A small image deblurring model, trained from scratch.
Training: adamw at rate 0.003, 8400 steps.
Data: trained on simulated stained blood smears, 48750 training examples, 66.2 epochs.
Rows from block 3, named by matrix and row number. Rows with one number belong to one channel. Each number is 500 + 25 x the weight over its row's rms, rounded and kept within 0 to 999. All counts start at 0. Numbers have three digits each. After the name is the row's rms in percent of the matrix's.
# convs0: first 3x3 conv (model.mid.0.convs.0.weight, 256x256x3x3), inputs 49-55, a 3x3 kernel for each
# convs1: second 3x3 conv (model.mid.0.convs.1.weight, 256x256x3x3, transposed), outputs 49-55, a 3x3 kernel for each
convs0.94 121:498500485503470502505491494544536510566579529577553569482494502541504507559520544521494500497510501517499506518507512586548548573555573517483501491497489499480481518505490545503490530526499
convs1.94 101:500526523502501540509484510503512475501540499484516539469481513513482478518485482512490499515489518522483521497460479494470448480458451505511476511487493500504486503479469482512488476470469
convs0.95 115:525497472515516476509515471503501474490490464483490470473477479480501492462465543524504504491489522496477485514478507518485504495497492493523519509484491474477500506515479514507474520525510
convs1.95 113:499504469505477508520491513516535517498535537501501516489462491439477513513469477476484512525509472520487484537488496485487522489511538523494474522508486504504486504533506469468486493473504
convs0.96 101:572525519538560527548544501477478487505486518526506503471490462432451461418440493526526511499514496516496478515515502497517515514505488488496509494501516454489479452461494467465476449496512
convs1.96 097:504493482493505440510508487516514506498518523534534507523524510539497541526510477508489535481534524482489523517491501531475478531501482500518493513488491534506485487453477489450491456491497
convs0.97 171:521514525514544513513530534491457460493423442482434422500505480500504495514528484502482497477486478497495491512497484485469444483480429524505512518503505533523531514497464498465456501458444
convs1.97 096:559569526533567546506552514482527507490477518515515477402467477493519529482524504510504480487517498516482481522512519529483487509498523473509499491478488516475512494491497474494507496511482
convs0.98 091:489512496518512507525540536521535494513497526507516533487504517484518478516510530482496474488494509477510471476501521475482498477514510481466509499516499511483486493521518515502505518501520
convs1.98 083:529536553491506491540525493471476510504486522485470493461512504506480543496497490480510489499486483503475494578512546556548485484497533556534501509521471491535527499491501491486474483518500
convs0.99 116:490522513525511522534500499503517486536531450519546483481495527490482538497459489462505500471481502476476472511489469520516457493488455497484508482455497475420464468476478502478452479507457
convs1.99 115:487501532464484508508508560513513484507516513493486505545519479512542502485468466515486499480499502492496545510504527488515519486503505484476492516508516585530542452511491492534522495522522
convs0.100 095:490495486477494519455513511495501497516487485488519490499513494502467447409416398507486494504493505478501511479523498503490509476474501524483481513496479461465476477473489476474485509480500
convs1.100 107:492472482476475485490484502491458508502486473518463483534524487540523468524501458514501478545516487538530519542523490515483484505472508482504520491497551524537554544516504508551502488505494
convs0.101 115:496494511485520509491493480513531546517526523519543552485492493516508532537564522494515494496515498513509498529525502538560527541589534513494494501516483511491490514524530530526495528533507
convs1.101 102:484510510500482477512499493499509490503545563498534539491511476472476477514511472516476494514495525508514511498458483476479475480467488470484435515462499478491472527514461518509483487470488
convs0.102 090:509524536526503536502494526506533529533511538561539512503459488526480497513509480524495492526529483520483526532512548505554535500530485483517527483540543503494533478485527529516510533505520
convs1.102 081:493528490502537496501514540502477497486535494491513509473500475487494534513502518537499522527483484515481526504469494493479487511492494487473484504472497534500470514464466486492476475480477
convs0.103 086:507486503502485500521520466499496501474503538480508511501519538470491534445515455525489517500499489516506508478486539443514545447485507466508526492473493516517512492528541466546551469511517
convs1.103 095:531523469539481477532541503515509509502498480518531485475506533504492527493504509490517473495502481468496479508500505494494518480477479513512506507474472502449476468490535479501535508523502
convs0.104 086:491485466475486481499512494486489473468489485487518473500507530521514513441453438481487481484477521488512476478495468499498516460495501498506484508475504476508497477510469509520507485493510
convs1.104 078:524521490534472528540511536513521485497503538486485493490511486474525491461467483491494509472496481528479470509479510464484506486495471453441476499466471488519535517475493488475460491456478
convs0.105 107:531508483516501487483496472512471455493477460506470443469503456482506445443454449518510509493498513482492494498458453492461470511491376458471489479478494490495480506506479518465401521482487
convs1.105 094:551564542546581535530527535486497521502504522493484519419466502475525490497536530508498474481512474464509475511518520497479501484506498497513480510497476496506519492492542476494494496469497
convs0.106 114:545499524520507531513495513507485529458466513478502498478489486438502495441462491495499485477492488483496474464504524445499528460500521490471487482502491489508463473496494501493513473517520
convs1.106 128:572533540541527499519501513498519513487486488501481482433495492510499499516517507479507483482476479501513493532530517524532506542517515558529504517489518543516522496513515510526530482513495
convs0.107 091:480472471482493522502520500535554511537539569498533547497500517510551515518566507480495497507484516492483490575502561569512566564544562513499516519532515467491515486535507538543509540513502
convs1.107 079:509538510491526541489512522507466519483479481478493493460451492503458513495467497500498512495468489482524482484502513493493506517463503522465471469498504501471491474475495492473469519452461
convs0.108 097:462470457465503456444492468498502447497514460475477511508508473541530473591566497510484509477477474480507519506459474480482482489483494536503500543507475507519467489501453509496468494516461
convs1.108 097:528507453508504471487540508535499530484482500480523524481490507474489486498461499478472456517529488510489475493505498466462483511475476471495510487463522508505506503502497527491512543460512
convs0.109 096:480486468498510522488477492513515504552539546511518527485505486558543461569569483519511523509497514493484497534505505571554518563559515492507496482502500484478517518473511528512479522501487
convs1.109 092:512538552504554546513543539521479488537512533492514513507458490482496487483459499510501511516495516493493527568485516532495504580531466499494478517524479490542483482490464481499502505472518
convs0.110 179:523511522521521510536508513477484461483458451476451436511494483511507485511530508485488494484491479460492479509476460490459430492461451518520502504516513518526495494492484504490484499485470
convs1.110 123:592582559546605572534535517489503514501492497512480485411452483493519525503518504519504510497484510506509499556513523563518526542507509494483509510487514488512477497502525479494497482485482
convs0.111 134:494503514489517500485498503489489503499501480541495481485465503467468506489494533488512477497485482497493491492469451472455470519500513503520508506491510480510509488487490505499503526514532
convs1.111 098:529471511498476512531476473497522484487511509507496459505506527574527500504496460528512509489492484499482473560512480568518532566572534548495473513492514501512503536535492543530509517547523
convs0.112 084:486474484495506484492511515477470491470504478499486516492507484524478479511503516519494526512488482485519477511488441494464466493494491500462464492495495512486510502477470507500482499514474
convs1.112 095:511458465472502463497475461534539551508528551510518503548507517510447510528471514473499524529516519517528526495488483488473495501473497504529496501497511501492490534517467505484456475463457
convs0.113 116:541503526511505487522533506495463466495494457466493457491532534477505489452447456481488474483506485497511497475504497457501509485473487513528497516494478509513517487520531514508523487501531
convs1.113 141:508516505530497502542511521513505510500503494520529522469462457456464488478512501481505497511499493507504516475488497500473497482475494481495492497500497498487497513506488484467473490433447
convs0.114 088:429450514441492510444506481442497513449505513444502508507471502467485545384472500478464507498496481481467505506497481469473493498518480485498504513524519504509524470464475487492466500474481
convs1.114 092:509507513500487483529503535511507491505477474524505490517491469474480465469463464504496492519475492496516499505500455504444460519504490468473506472505487494492469483504515427480507439443499
convs0.115 101:495487498511492498473502479491516523518507507504491509541540557574527552691653611495486517491481504506522494517524509523516503541530508495512511488519490499526498484492517518524487488523527
convs1.115 100:504490513484520506509486513520521499509513530491505509475507507502473468509501495518517503520506483507500517541515472519551485510518494515520478483519471487482488527533494511486463502524506
convs0.116 077:504493525536503500503523479497529492465505468446491514486456475458437497498494485480483489495509507521497541496527511519474460494515499521485466483489469487516492497462456499490504491515503
convs1.116 074:483528524455462523494512496521513496516497483467487477485515517503502503532484491485547546530534529496532485487468484480503490508514481487533543517510493519483534479459456474515508505533519
convs0.117 088:507496533467486511488490494513491479505477518518495464510558473503495449479420409483475515510511521470494501527503464488469483498516507494508488563499488539474505510485476501470506481489477
convs1.117 100:463444471472453463503461516498502488504495502525513510523556490521505511488484496516533524501501458472485473462470505469516499464485499479477506470486527474532550500581498549529479486470464
convs0.118 096:471487508497506470493504466492507444477515492487490525501469501483455480528569572510477513492487497514495495486500504483522516492509531467473500505485496472497498484498474507523503490514489
convs1.118 106:543528518538528526529495500538517512572521485564542508484513478464490488483501470505472512510489488490494523472480497492474477516506506465501476486485497473478473486486482513507503493487487
convs0.119 092:492508511471485510520520515473486506476523520491569562517502524535527518592516574488491518494508473489516505466455506507476524495535556496510514496501503457485515459474481509483515502538533
convs1.119 078:534494517522521534515544561486495526472524509479477478461487490466464461472501459467491528516519504521490534546548522532499490498535524490499521484532550552538549500535537504503493483501526
convs0.120 088:523496518452504531508521496482475514474491469497498514521504523479505501466479521481515519508489487484518519508452470475498463491487488471473474441420486471471480479512503474504497513516520
convs1.120 097:529516521477503507500506529522531482546536541519527488489525527497530533512504463490523516501499528473489536471468459499485497465456513502481471499494479514483506477474468479461517439507517
convs0.121 093:496489512493487506490494520481499521443501520484463523512495505509506526496443480484471492483514476481499485466488566501471551490491511484496487468487470475488497468510527471477527490487531
convs1.121 103:530534518530533507502548538507481489503488507500495508467484479498498485475471459503513485476479496511489511525513525560524495555520526519481479513529515544527504516508509512504504553521521
convs0.122 088:507474415501483468476455474468503464485501455505519513486513514481509520531545499504509468474521496504467467503482485464489510471488517471486476520498470530484491506516523505513503515526519
convs1.122 113:499516519488480546511494512510480457498492473524517485525531501536579542434490523482495513519484535487509495507475459501449471514448452523500506480457452494485444486472461483493473456457480
convs0.123 074:481528477498532486508484501538506488517529493511512489508491455509489443467412428472529507482498506483518511476470500520523451493464500459478461492496486471479467465489484515468500483491505
convs1.123 082:524508531490436461488515551483500461470514476502513508496496500510484518498476488511475523471526467524526488551544519537530501549547513486530501491481481547501518501506494511518486509483476
convs0.124 103:424490507474512527492501519462486544501485541508505509484501523534564590487553582511492517478503482512504504480506541476507538477478526448464466457464520463476504488501486512511487496494489
convs1.124 091:496478470489496519507535535464474482504484479445496480497527504540503487481547516511524500511512497515533510505524521492518490504526500504500486530478502535468503500507541530504536524505526
convs0.125 077:494463467530497512476507513505477487520499484507466469513526486493500484509561589506500513486489484530523495482489498516511458478515488476485494475494487508507524501486514509499488503477488
convs1.125 085:532506519500486476530475479495509501529508494528515487500528532474522494486494474506520518499523488477477462492523470487493487487493494496509442495521469477467463539502495497526497507535480
convs0.126 068:513492576517515477523505486464509514459508464460486458494499476494460505505456421526496469504540527518535500492506467498476473524500486525518497523454503473454469495490476511488461466493467
convs1.126 070:471548487482505520491543544486505497513520538488473513472445493491481468515544510470509472514510498498502491545496477490514463535487468513509486528491532526486478480523507494498457494482497
convs0.127 076:467494538494511532463494523492494519493457499464474482507480484538493430567499429519510474523469470493508527471516482485461441486477464476517470507495490493496514488496513502479517486495497
convs1.127 085:515520482481486510486454488524523496528490515500531522460497457478492476511475512510500507494487489500494506469495504461494475508481496507508506475503486478477470477461494508508440487499452
convs0.128 079:511521569494483524472490463476500494497477500508497505506508479531493455485491498512477495513524491475495528500489472480521474508521485509532484460503496513491496519476484499505506493512480
convs1.128 079:499565536494496577447475559478472471505517507509488521505509516495537538507498531484472533517513483504489510510531496547535520558530483485530479472501477467478525474501497538473505541506504
convs0.129 093:493485489460501485496485482508517476487506490494504503497504503507477495534546530495507496462515483476502505514511461494489447494473489508483463500496472475514507516487472496476488511472485
convs1.129 135:483508478489513500507491483523502506536520535506499524486470495477467496483486480476488484508513480490502507479485479468488501487446501503485513498478491455477513500488485517487503528477503
convs0.130 079:512494545500499505548530528516471479526501477506519497502499514465452461497461439519528493497507505487525491512503516488526501533485517496496515517516506503501486535516528494522535518538502
convs1.130 078:463498531508563541489512529470534526500507511498507524465484478512482492517533541509483490509502531495512492509547511538519531496493529488534474498520527513526494473532542497524489499468458
convs0.131 079:524512515546491515466478502503526521552491498517526542530541480506497503522523477505472521497503473520511531540487530513494483483474480527532515536534499531504483492483481496537519500498499
convs1.131 084:509483500468498490501521547532491468497512542495486490467513472505474487463475497521490492515470482468501488476515462488478470509488484473524519504498469506481490484522438516506417483469481
convs0.132 108:384435453423481514448495496479500493516493467512525474538505477530462404517443454488501494516504495496520498526502530524485506504491476546502524512509510501510516499489463492483484507496515
convs1.132 122:444485511480481489492521519521524502506510494497494506533526509507507492475472486486476489525507486520495478518496494490487474504516489469502501480504537489535532547532506538534472556532484
convs0.133 125:531499534534518505521495497533533544496478530500462489508516523528540516524498495499493510496499501493485490498512533488513548467413464470488503479497509511480480509519503477502489445446469
convs1.133 114:512496524506489471538519536475499466492516490491472488523515499514514499482497472496496525502516483502524483502529512502517529525545514539494493509516488550503485498458472484517506570536513
convs0.134 103:497525512491504507500483482478476497493431480460449472459487463468461499463448437509492493469500480466498499460441454487479495493498508506474493462462488453481491473477490482512504501493525
convs1.134 096:556577557514511512508539550482499474482509511527520474468433406481482469521515477478502489477507517506501496498524479496484471513490520525513483500500474487490468472508493508471489477467486
convs0.135 092:523497495522456493466347477519517467510492521472478499440475533473494526500495488526486491512497516498506481485467483461491477488498488478500533514533513507520518506485511520504530464483501
convs1.135 094:498491532510524487528509485483512503535536481500496484505512459497509492465456461520508490469485529467504477527480503495522498529480509515468498528491491514465494448457496469467496482482532
convs0.136 110:515578539528547556561544513491500453521548464466518493439430462461424492482480501509495494513504479505487497484500477523521459504509453474479487424454443463474500498492479507493495508477452
convs1.136 117:502501539465495491487490515495511508481492498462498480494504501485531524526510501492491533503513505486521514491515549475485500499487493518535532515502504513516478474490523461483540485541545
convs0.137 110:497503534468502518490501576471514564451487515518494534477476498496509520480501506503481491496478475488495502472499535470478555527500574484502518496481516511488510508497521472508512502524496
convs1.137 108:513495537507487526461488509526504512481466475461500473520522496521505504480468510520511516481499479489483480507515516511547535527528555506515509535528511499528504525496497531535504570527503
convs0.138 102:500518516501468519501488531510502492538522516540522560523488510484488456533495435503480521481513504517512521502478483483497489519555522468489480472451473467485491498475512485503515494519510
convs1.138 103:509496570519493537516517505509491503516516515487476481478478500513506488473485500518500526515528513491526527527514535538527520553496515508489505568526538556545556520496525494493526508501527
convs0.139 083:489517527520546542533493484489468510472447518496494493509456506477470529481512508509503521481478517505511524521487498472500497474448476518522490526497541483530493480481494476479476459470488
convs1.139 080:507500465494478461510505480485494545507494534536522512452480501447467510452513517514514531493535537512523507491477480524519496525517487519503468495526502486467469459465467479498509468443508
convs0.140 101:536520504553477481531469450498500494520487518527502510507463475470442537370417540509514489504490524492496487516494506499508463524494491477498515506497531506507536504470498507504459479520483
convs1.140 101:510476515503459496514484473503534520476515474482477483527496484606559508603542491496485513486486487508478522505510486527502493516483482535489487526490484492502447466514538477483492507476511
convs0.141 090:547538506513504506532494507515488506492523521496504514516500507489487503457450452490483521516502506496517480503518489498486470482518497494471507467494482500501480493475513518510506520506493
convs1.141 085:532528536553505537636602535482505487496521476479528475475459514503500486456468496492528519497501518516495517501481509486469505491469477564523481514531526471496515492521486498507488538514468
convs0.142 104:485504480525541488508523482474496509492474494501481482492506476495495469498465470504499490520513483502507524466509520474463516489475514516496494501504467497500500496467475492472494491471487
convs1.142 098:440456453462500480462458486498511528524506520488499509521563500500502520510523483509514505512518475496513487486514498456477493480478509482493495489466496503473467502465480510484490511469481
convs0.143 095:471498499502499479494466458540511500520542518522497516509491480543497497537554517488519510515522490504517521527476485546515539504526491537497497495509488496494496506494489484494524517491520
convs1.143 101:506495514506497528477506531492515536521511553508487499494516492504479451497471469477512497482512495496492511462451443485494478475471435497505489525525512498505518509485485489498461521493466
convs0.144 079:457482485466514503449488482465467447498491490501468502504465470464509460413504467469469468509523506464493504487505446518452456494477511472467502511496492483517489512488489480478499473490499
convs1.144 086:482495486460503461472458498497529491521479527528541490455497481516486487493492505503469487509494500498481460506498466490477474494482514485477487508442488495463493473495493505461458512525518
convs0.145 073:498527491433503501508489530494467465467513516514477502501463495515471453574487494463492472488501524475475472506460481485479508528491489483479493470487495456466476512516520487473461486511505
convs1.145 079:478507505525466507536484525517475490538497531525520535480518504505491527516499495477507504483518499494500513456513523457462471513465477484464493451477579492473492516525457526523453530463411
convs0.146 070:506542540468497523516554499521494520468493505471476493495493470490490417443404450523516522486486530467509537529504494497517480475522504518531514469453493499487484507468463455508464448503462
convs1.146 076:476506455516504519435480477498541528499533483537499527464463495502483490493464499477485484522488480525491507490477521530483526468498518501468486479461474473483501472484474488475520490498460
convs0.147 089:478523480496527500514522526565506539571537497508484508488515482483503479442501497492509526490515507495491516521523507524515554542514511488514558509530539506503498503508516517513535484524495
convs1.147 086:514524520503523543566514527496503483499482496524523542487519476480491524514533496514502515531482502485522493485498472451501473498491480477477476512466463514489452473476493487467510509421464
convs0.148 102:483487487516499506483488490507485515499479511503485507528526498517482533527523532523538494538513514475499493511494512495508520508489522477522520500504518497513498490516485516503515489467505
convs1.148 105:481460472420481514483496527507480505487498498493513518490501461484495497433486408511496485513473471508497489485493497510504498514510487496474471523470500502507514517501480530492493534521481
convs0.149 087:449465504528538483516530490476503530450518546466488533509556565512552529543574621484502512497483473481524506518519539501505525492479525507542508523558523503537534458513530478519490479518526
convs1.149 096:527493518526526508513534513517497510529490509496489501494489472496499495517519465514494505498518530503522498514475465472465465488478502488459485489448452466462462507475505487502522495462509
convs0.150 078:530480488488536495482478492486486510557492521496474527500463490511470498424440451486474494523495497503512501539533534534511520519474475491536498492522519529518514502487532538532496492497478
convs1.150 077:535545532539535507537536521504486510503490494510510539451456410485492475506505511490495504532497472531492496481504486509483468486517465487490480464478454480487491451496462500448487497483500
convs0.151 090:509545515528512467486461496491498491470478450499473509517536525554529524583552522520489516465493515517526507499503488532483443502489472512533521532472471507527513493493493489490481485506499
convs1.151 101:498507529525560534518495549485514521502494504463486494446478474467511478499509468515480490500477490491524549540498507505485517487513497507535492506534534500530521494523530508498507458493469
convs0.152 180:503516502508526505518523506514514513508521538510524522502499504531541532564553556510520509506498516507497494515543510518534539525549537521505520521511513505500492515510496510512490525503498
convs1.152 128:495491482517489482510492509488482507518508497540497499500506492457501498516487513517515486501520515482505506468473495478445497480483477479465458496482470471474435490476474497466476468473457
convs0.153 091:466467505488514491504499473485524509481512489522526477511457496483450485446444451471470492500476475505514513511500498521497467527521458469506480479506497522505499528508487514479497482499507
convs1.153 096:482509497555512499524482470535537516523537515531489484501503524491494525520504500500475492488480484485466482500514482505511492464479511484497501501513517493475469490491484481523469500494520
convs0.154 079:435475470469451454461438434484503512497486470538514491486505516459460510432390466515526498500485522493485521518510470485464477505493485463491487500485499468510485517507483491501524504503534
convs1.154 078:517508515491551530530502482513477519525527513486527486491515499464477462513473467500527506483513496489523487470495477482480511504461521532529513516521487527493474467484464459476513487452462
convs0.155 084:489523496512521472499553508474506475440485490467463483503494465504526482446504495514495494505498498523511475464487499472505483518508466507518475483507465469499497491500519490494492474486521
convs1.155 098:506487494469502503460441511486480475503513469507528455471503461502530499516500503498493520504509490503521514447497506444455510477487492481462460446459483479499462498480468460469499476479485
convs0.156 085:511501529525518493519510493511460471464472436469470486489497491484469485467491496468478467471485531508521516505495495459447428505450418445441455455472484503503485514503459488471431472472488
convs1.156 087:531574505570574509546559500503500494472522504501489538484473467507528531533555501468482498491516483511510478530476500480486478497498507476514505510476521502506486503500494523482496505469452
convs0.157 074:539554556539522499527513501494535518527493548546548543485479484485491479499447462532494530511498530506473483502480532486549543513555535493514511504456500501483485515486478532541521549507522
convs1.157 095:547517518537553554515486500478496514462482509487519479500439450481523472527494482521477491491520477473521518526554541521501544522478488498544528508499536514501527496520515530507503523485463
convs0.158 079:499452503467512520431518517500494513515531533530498520544475526565537488595569535483500496518503469481508462484459483494521526509499530476495475544520482457535516501469541491536532540517532
convs1.158 075:499531579507555563526508542497512477469493519484499527554500459487530498479524522473514475532468485503521506502485516454478527496498524485480450486500532539534518522529515505491529484511474
convs0.159 141:460455494457463477482501521490506540461493557530527575523502508518479511504485529481479482452495505482503507513512517475485557502505552449453489477471478478490491480495525479502527505514529
convs1.159 173:483537513491524529490508508511479500497476466487478492520510473502523491519490476490512527521499504505522530505521515492511516500483491502518517495521542503512531501530524522536529541535509
convs0.160 093:498492465516501449514490477516478507482469509505508499486463459454494496487440441511495513471516470467489496512477468485486496491474478483494481500514507480492505475470496489474472496480482
convs1.160 101:488494479484452478486458479503496524513515529531541505469454481499492504479472499475474501493525514516488525517528480497518519557528486499471491479495489499490452509492508493482466500466483
convs0.161 091:508510512482513514488484511500488472506480491480476447492531539524518539469474477494498495493488486522489484514487471516468482486474503520477489485493484459512499519466498505478465475508494
convs1.161 112:496530566498513521542539541530534511499528519511502499492496514459480481479468464473487507515475474499486503527517522551506527598535503505499482559546525554519486498528482496494510482501482
convs0.162 107:509524488501509478495484475533499506557527524523481522494515487486471479411464472507504525522497518498498495522514526526566534517506510483495508510508521476499504520505505512529510528528493
convs1.162 102:573506531580512498506530486536506476540527514498535506483494487520488470518520476496485506500503489501494479537475510486490503496497491486468516506490492520481488522504498526519503501484489
convs0.163 088:534521508525536503544528551509493449479470477468458475509519476507489443466454429496514492480489508523515483495502463493447497468461448528499509555526534535511521492498473474463485498484519
convs1.163 076:523483486519476524470526488480533501525535546506505530484507533520507491483519498510524500525474487496526516450503516514461514456474487498468519467498466465486467504526492519510463496489465
convs0.164 096:507525536478490527518517520465488550443480558532509521496467523485477502511512524511513471515469522513516512507514523441463555485514529488492497500499520511471490475514517467504550487527540
convs1.164 102:475484520517519534526534534480495487458464496442461460472479505526520482494491496510486514492494511511502512531568526519536499541529517530497502538518501546473528536532511529531530534567524
convs0.165 084:444510470474496483491489479525534498466505481481506474531528526555528517428465415492510486502505491514518494505518486499528495511496521560497509537527482487484517509487508489490517481506507
convs1.165 078:519508491445421465508473562540525464470545494468510508533487540467511482491465466495492528482492486503517504518468485464454495494481482496520508488483519488479512479447517492474500486480516
convs0.166 079:537487507473496498489490454477480500470475460530503517484461517479430456485489486466485492531497532482502474502464517458471503529494487544522522503491486526512499516505495512508474533487502
convs1.166 091:493490516465497477444472520519479519524492478501478497511509524526486490478492521506509529481524542487515520488495518482500464517495492485541515489480532476467470497482499478474488468484512
convs0.167 085:594549532552503535512487516479482511489475469496522467498512497456524514443499467517477470479496510504491514473495528463473507468512481513470499476503504488436463485504532498510520445451488
convs1.167 092:532514517530497498526486479504476474484520486500499490423467486500512491448439469484513497502479485509494487526498482557508476509507500492465499550463472510496518447457504509492434485450446
convs0.168 071:550523472538510538489477500484531496503524500537529468516478503485475441565534380477533517535495497531515474502522505522509481502470495496496464497492489527482505458470492478520496511492515
convs1.168 071:517514546508522525445493503497460488514521465524493474494478492496499522518525486509465533526496514513471470531524554469520479471530507481486530517475488498467518443502458497467475482495507
convs0.169 097:497498472523528492478473495521506514530543515539522510474515498493504510522505525506508487515493509493483485535534548562551572513507527499500510512481509500484518541530530506514510527510495
convs1.169 087:488486530529533527510489508479468482511517514493534533497457509462458514466504520507525522506490515529527496511471476499467454472481506502484465468491453472464489504480460470466502447459490
convs0.170 088:479492505552513511529530559454468497490499509485470508490546559478502536321394415476474513482501521476481480494513518472488477484488491503520480513477470501488498513505498505524509501488482
convs1.170 091:515507497505503535518504532505488514482477515483486484501514474482506432493501466509545513496484536504481532503508516521464453521492461482463505480518501527502510482537526493515480421448465
convs0.171 089:529538538514534548546526520497488521465458496476514527522472490467509482507535550444504504460485470462493467510513482464476524482533498459498484507507507515480519515484475472511471504496476
convs1.171 083:519502542477486522491503498498483484505516482479498491485511508515542479535505500479507484512525513522523473499496546527477480506499472518537500507507557503491505470512524522538493496503512
convs0.172 088:484484474456509475506496491466505484512469463527506484510503508586479485552483492473514472514512488505513517461474473478485463518468445504489484520534520495485487469508476469510479495507497
convs1.172 112:511518483498502493514526495533513516517528509501525523515485519490499495503503500492503507523522491471486471489492470480504500504474478492478513483460464501481479498468508519478469508470443
convs0.173 084:514529496519505514507515511509497512507529528547528552473459513459521493593546498497479511485484482506532505479526519500545515528534537524527525509523492500529505475515498511520505528510483
convs1.173 076:488479528535480529484508473493465514525516534483536504491511516464477523489503490529505469484486532523474493502472466453489503512518510481470448479526512542530539495472465479458516502510526
convs0.174 102:521517515508498495484522497483428435485459434520482467487487487506495494510514470502481470467505516466474497464481473496475428529489478511529506515509526506518486505501457494459465509496498
convs1.174 082:563484479517533546487562516517487514501470516517476517464497468503508476496500531475472510488498525472482482499510556526489539488488467529518546467471503464486501519492529519477514497478470
convs0.175 092:503522525536520527506529498530509527566563535487524497490469449512479438509501415526516494521495519503501487501513501539531517495520512519506513535512510511495483517526499532512541490508497
convs1.175 099:475507493512515545494513552529478512513524510506544537544494491492468475448451509522481501524514510497500505514488491532461454533505482477490502473464484522509493491485457496488486501469481
convs0.176 089:494502516498535526468505486493511560510507553504507439487455479546533519512490457516482475509508481518518500511508585509507514473464465517474481501490488524514494468488515477509491474471493
convs1.176 074:479502527444487536462522547524481506501471497458511468533486505530493487540532473511497476530529504476529530532537492479477498489517513489480533472506498506487551478453466515502506515538537
convs0.177 125:488518502519503493504495513494466432482453456486467468507490495470492494501497467494493492521486484505484503471487473476468466465450466514523521501493494503517486490491469506478488507508486
convs1.177 120:552546524529532521553550531510512504485503495510514493462489464478483463506483455479484491492496487512490498539540525525536533511543503538513493541546530546509509498491507516502482484483486
convs0.178 087:520499527532495503527547507503475525547508565479549533477502481485473519505519528519488511509525525501487484509467486522541559493526600473497493514461497522490512519483491507490497472489547
convs1.178 097:591574533547545558556552544497511491484518493510518510406465460421479485487512483495504497480505481495505534540511490542489497529491522485500501525529515509554516474475487488468473513467462
convs0.179 095:496485485489480485488476526500451463480500478506473466513486482511482481573500484494517500465489500500469523473493506466450470504534508517515519502512474486473471516516511501481487497489506
convs1.179 089:522501533489472522481498554540529498499477505525484503483511483496482484467462513496513513527505509486516507506538537471495477526489507497505522511496480514459488515525503469471492495503459
convs0.180 076:542533505546522547516510506483507475466492511457498526500525482493517508467447515471501481496514465471513495535481511494475474484503468502506497453513502446484444510531537494505489504512510
convs1.180 082:481500472512484506525507535484497493490490473526520505447498528533531471520525457477524520502469472517512494546513498551544515502513490495501472528528496591491501476493474523536523488512512
convs0.181 092:427465467444439463474473481470514475467519489496482478516514533501493481492484447471480518477508486504491499496504476496475467488473444511493534456492482451486466481483512512474481475478479
convs1.181 110:463444459453489458467503485525505521519513522499521542474502476466479460445500487492520501508479503490475490501519508535508481506488492493462462514499501512513538455515531499515495480480501
convs0.182 097:512490522514475500512507539514515521494486534539539567491515508495481484497534504489477469487473504500472493469513522442473551517520539495466474455510466496499495487514520457500512507481505
convs1.182 090:512493559484501516485474504525494499486490481511477503500494473492504518481492554509513505527476519499505516519547534487533480491475476505511572498497512499518491516476522538528512516502497
convs0.183 103:478492489508517506502514486554554551527529542568517541482500491538524536575519502511500499502512494522497490537537512559578547530514529499489499500502502493482483533507500512501504516516508
convs1.183 080:528491469534524526510550491493514473489544525472513523460508484472504503490520461510520500519521474521515537490492518469474450476459466479474499516481454498470517487487470513499475477460505
convs0.184 085:482500536514511535513525531535529526557565549506544554491460480514508487491518475516487494503535476515533500535489531538517485551512531539495533519492539520507507524515491508527526520525508
convs1.184 105:524547515510558552544514547501480480524483526496489538449461475491475470520522504515502482479490525514498526516453474504503487503497493515461481493485472510507470508490481488489444513485458
convs0.185 135:473488511501494489492511499499481480493484482473485509488509506473505503500513527510479480496477509507480502472495488484500490492495543493517501516494515494495492508492501487520513504525547
convs1.185 105:530496556493527530520522544472474519464492502457470492506561496524498487439454493504496484518464501481507473552500516502535528569547495499471528513482476488486513542551530513545504518517510
convs0.186 085:487520517491526546521537555517481499490528555507579535492495481514486506590554475482488509523522484506521510506484475494503527539529510458480477485466451519484491502488458491475503500492526
convs1.186 079:535554532492502541455460527473493466521464496465493479499492514472530482499536502479534498508496491504481517501516544526488488518508529524503545502497546490470559559519482525506498502529545
convs0.187 163:498496505490484477486487480549542555532535549543530523519502495539533529559544528504514501517503498501512497545533524558547526582524523492494498518506494497490505510528520514528502513522495
convs1.187 127:511506514507500509485508516486493499494517523513524529504446477489490482489483491521506518484496496520492532476462456484474482514461477493469496493494477482490485494486470476453449505455494
convs0.188 083:525518501481510482481490485486497498475461488479516502487509504470467483449492542482484463456491489504511495483496468491488530485498546482492509483494520507529505499514514512497511504483542
convs1.188 080:502506542499526538513524476528485527466491462501459510529499516537460466536501458487514477472464493505491468514525523492496512521502474491496479495514483489527489551548564533499511506502505
convs0.189 100:499508479504496506483496507542524529568555549563553554486484471560488495625591545495482516528505507518504481535506501518557537528539563476477515493509513511465469487527487529504510518506493
convs1.189 083:488502527544503506540555537513495508490486505483483493487515464473512450508472470505521518516477503499528530485481449483478465515495472486460452519496472534486510521478470489498486485464434
convs0.190 137:441432486436429488457432495511494528451485502505500526485512500518465511514512539478497494463497481463494489521535550468479563515525547466494487472468492487493498527503497471500515516504545
convs1.190 137:465476506475504510491509497520497501472497507475477485544540484547538508533515483484513520491485502510512487509517514515503535491513502524509490499515505519498508533523522541525531533543516
convs0.191 101:492503542501483531539522530507516497500493501495495542463471481488477479483517505477510487480504465471507462519517531485539549489539558471515501494463505504501496501527529527488501527497540
convs1.191 109:498484538504491505504507521501482510485502485484491486479484473486495517432465477489481475488503502498508515526564520516543518547605504515480528514520531555528486488522489516519512516534529
convs0.192 095:519480489489506484509513521526515524475518518424416484474476484486487468518499533479487498497480470514476498516525534509484509470475494472525495486505502472517511487527490502504493474497516
convs1.192 102:492467486505522508501516540506480479521492506494487510556538501614509503500503513521499530479520489482519515543519504526527541488538522537496532523509505512477489490464437481469500540546571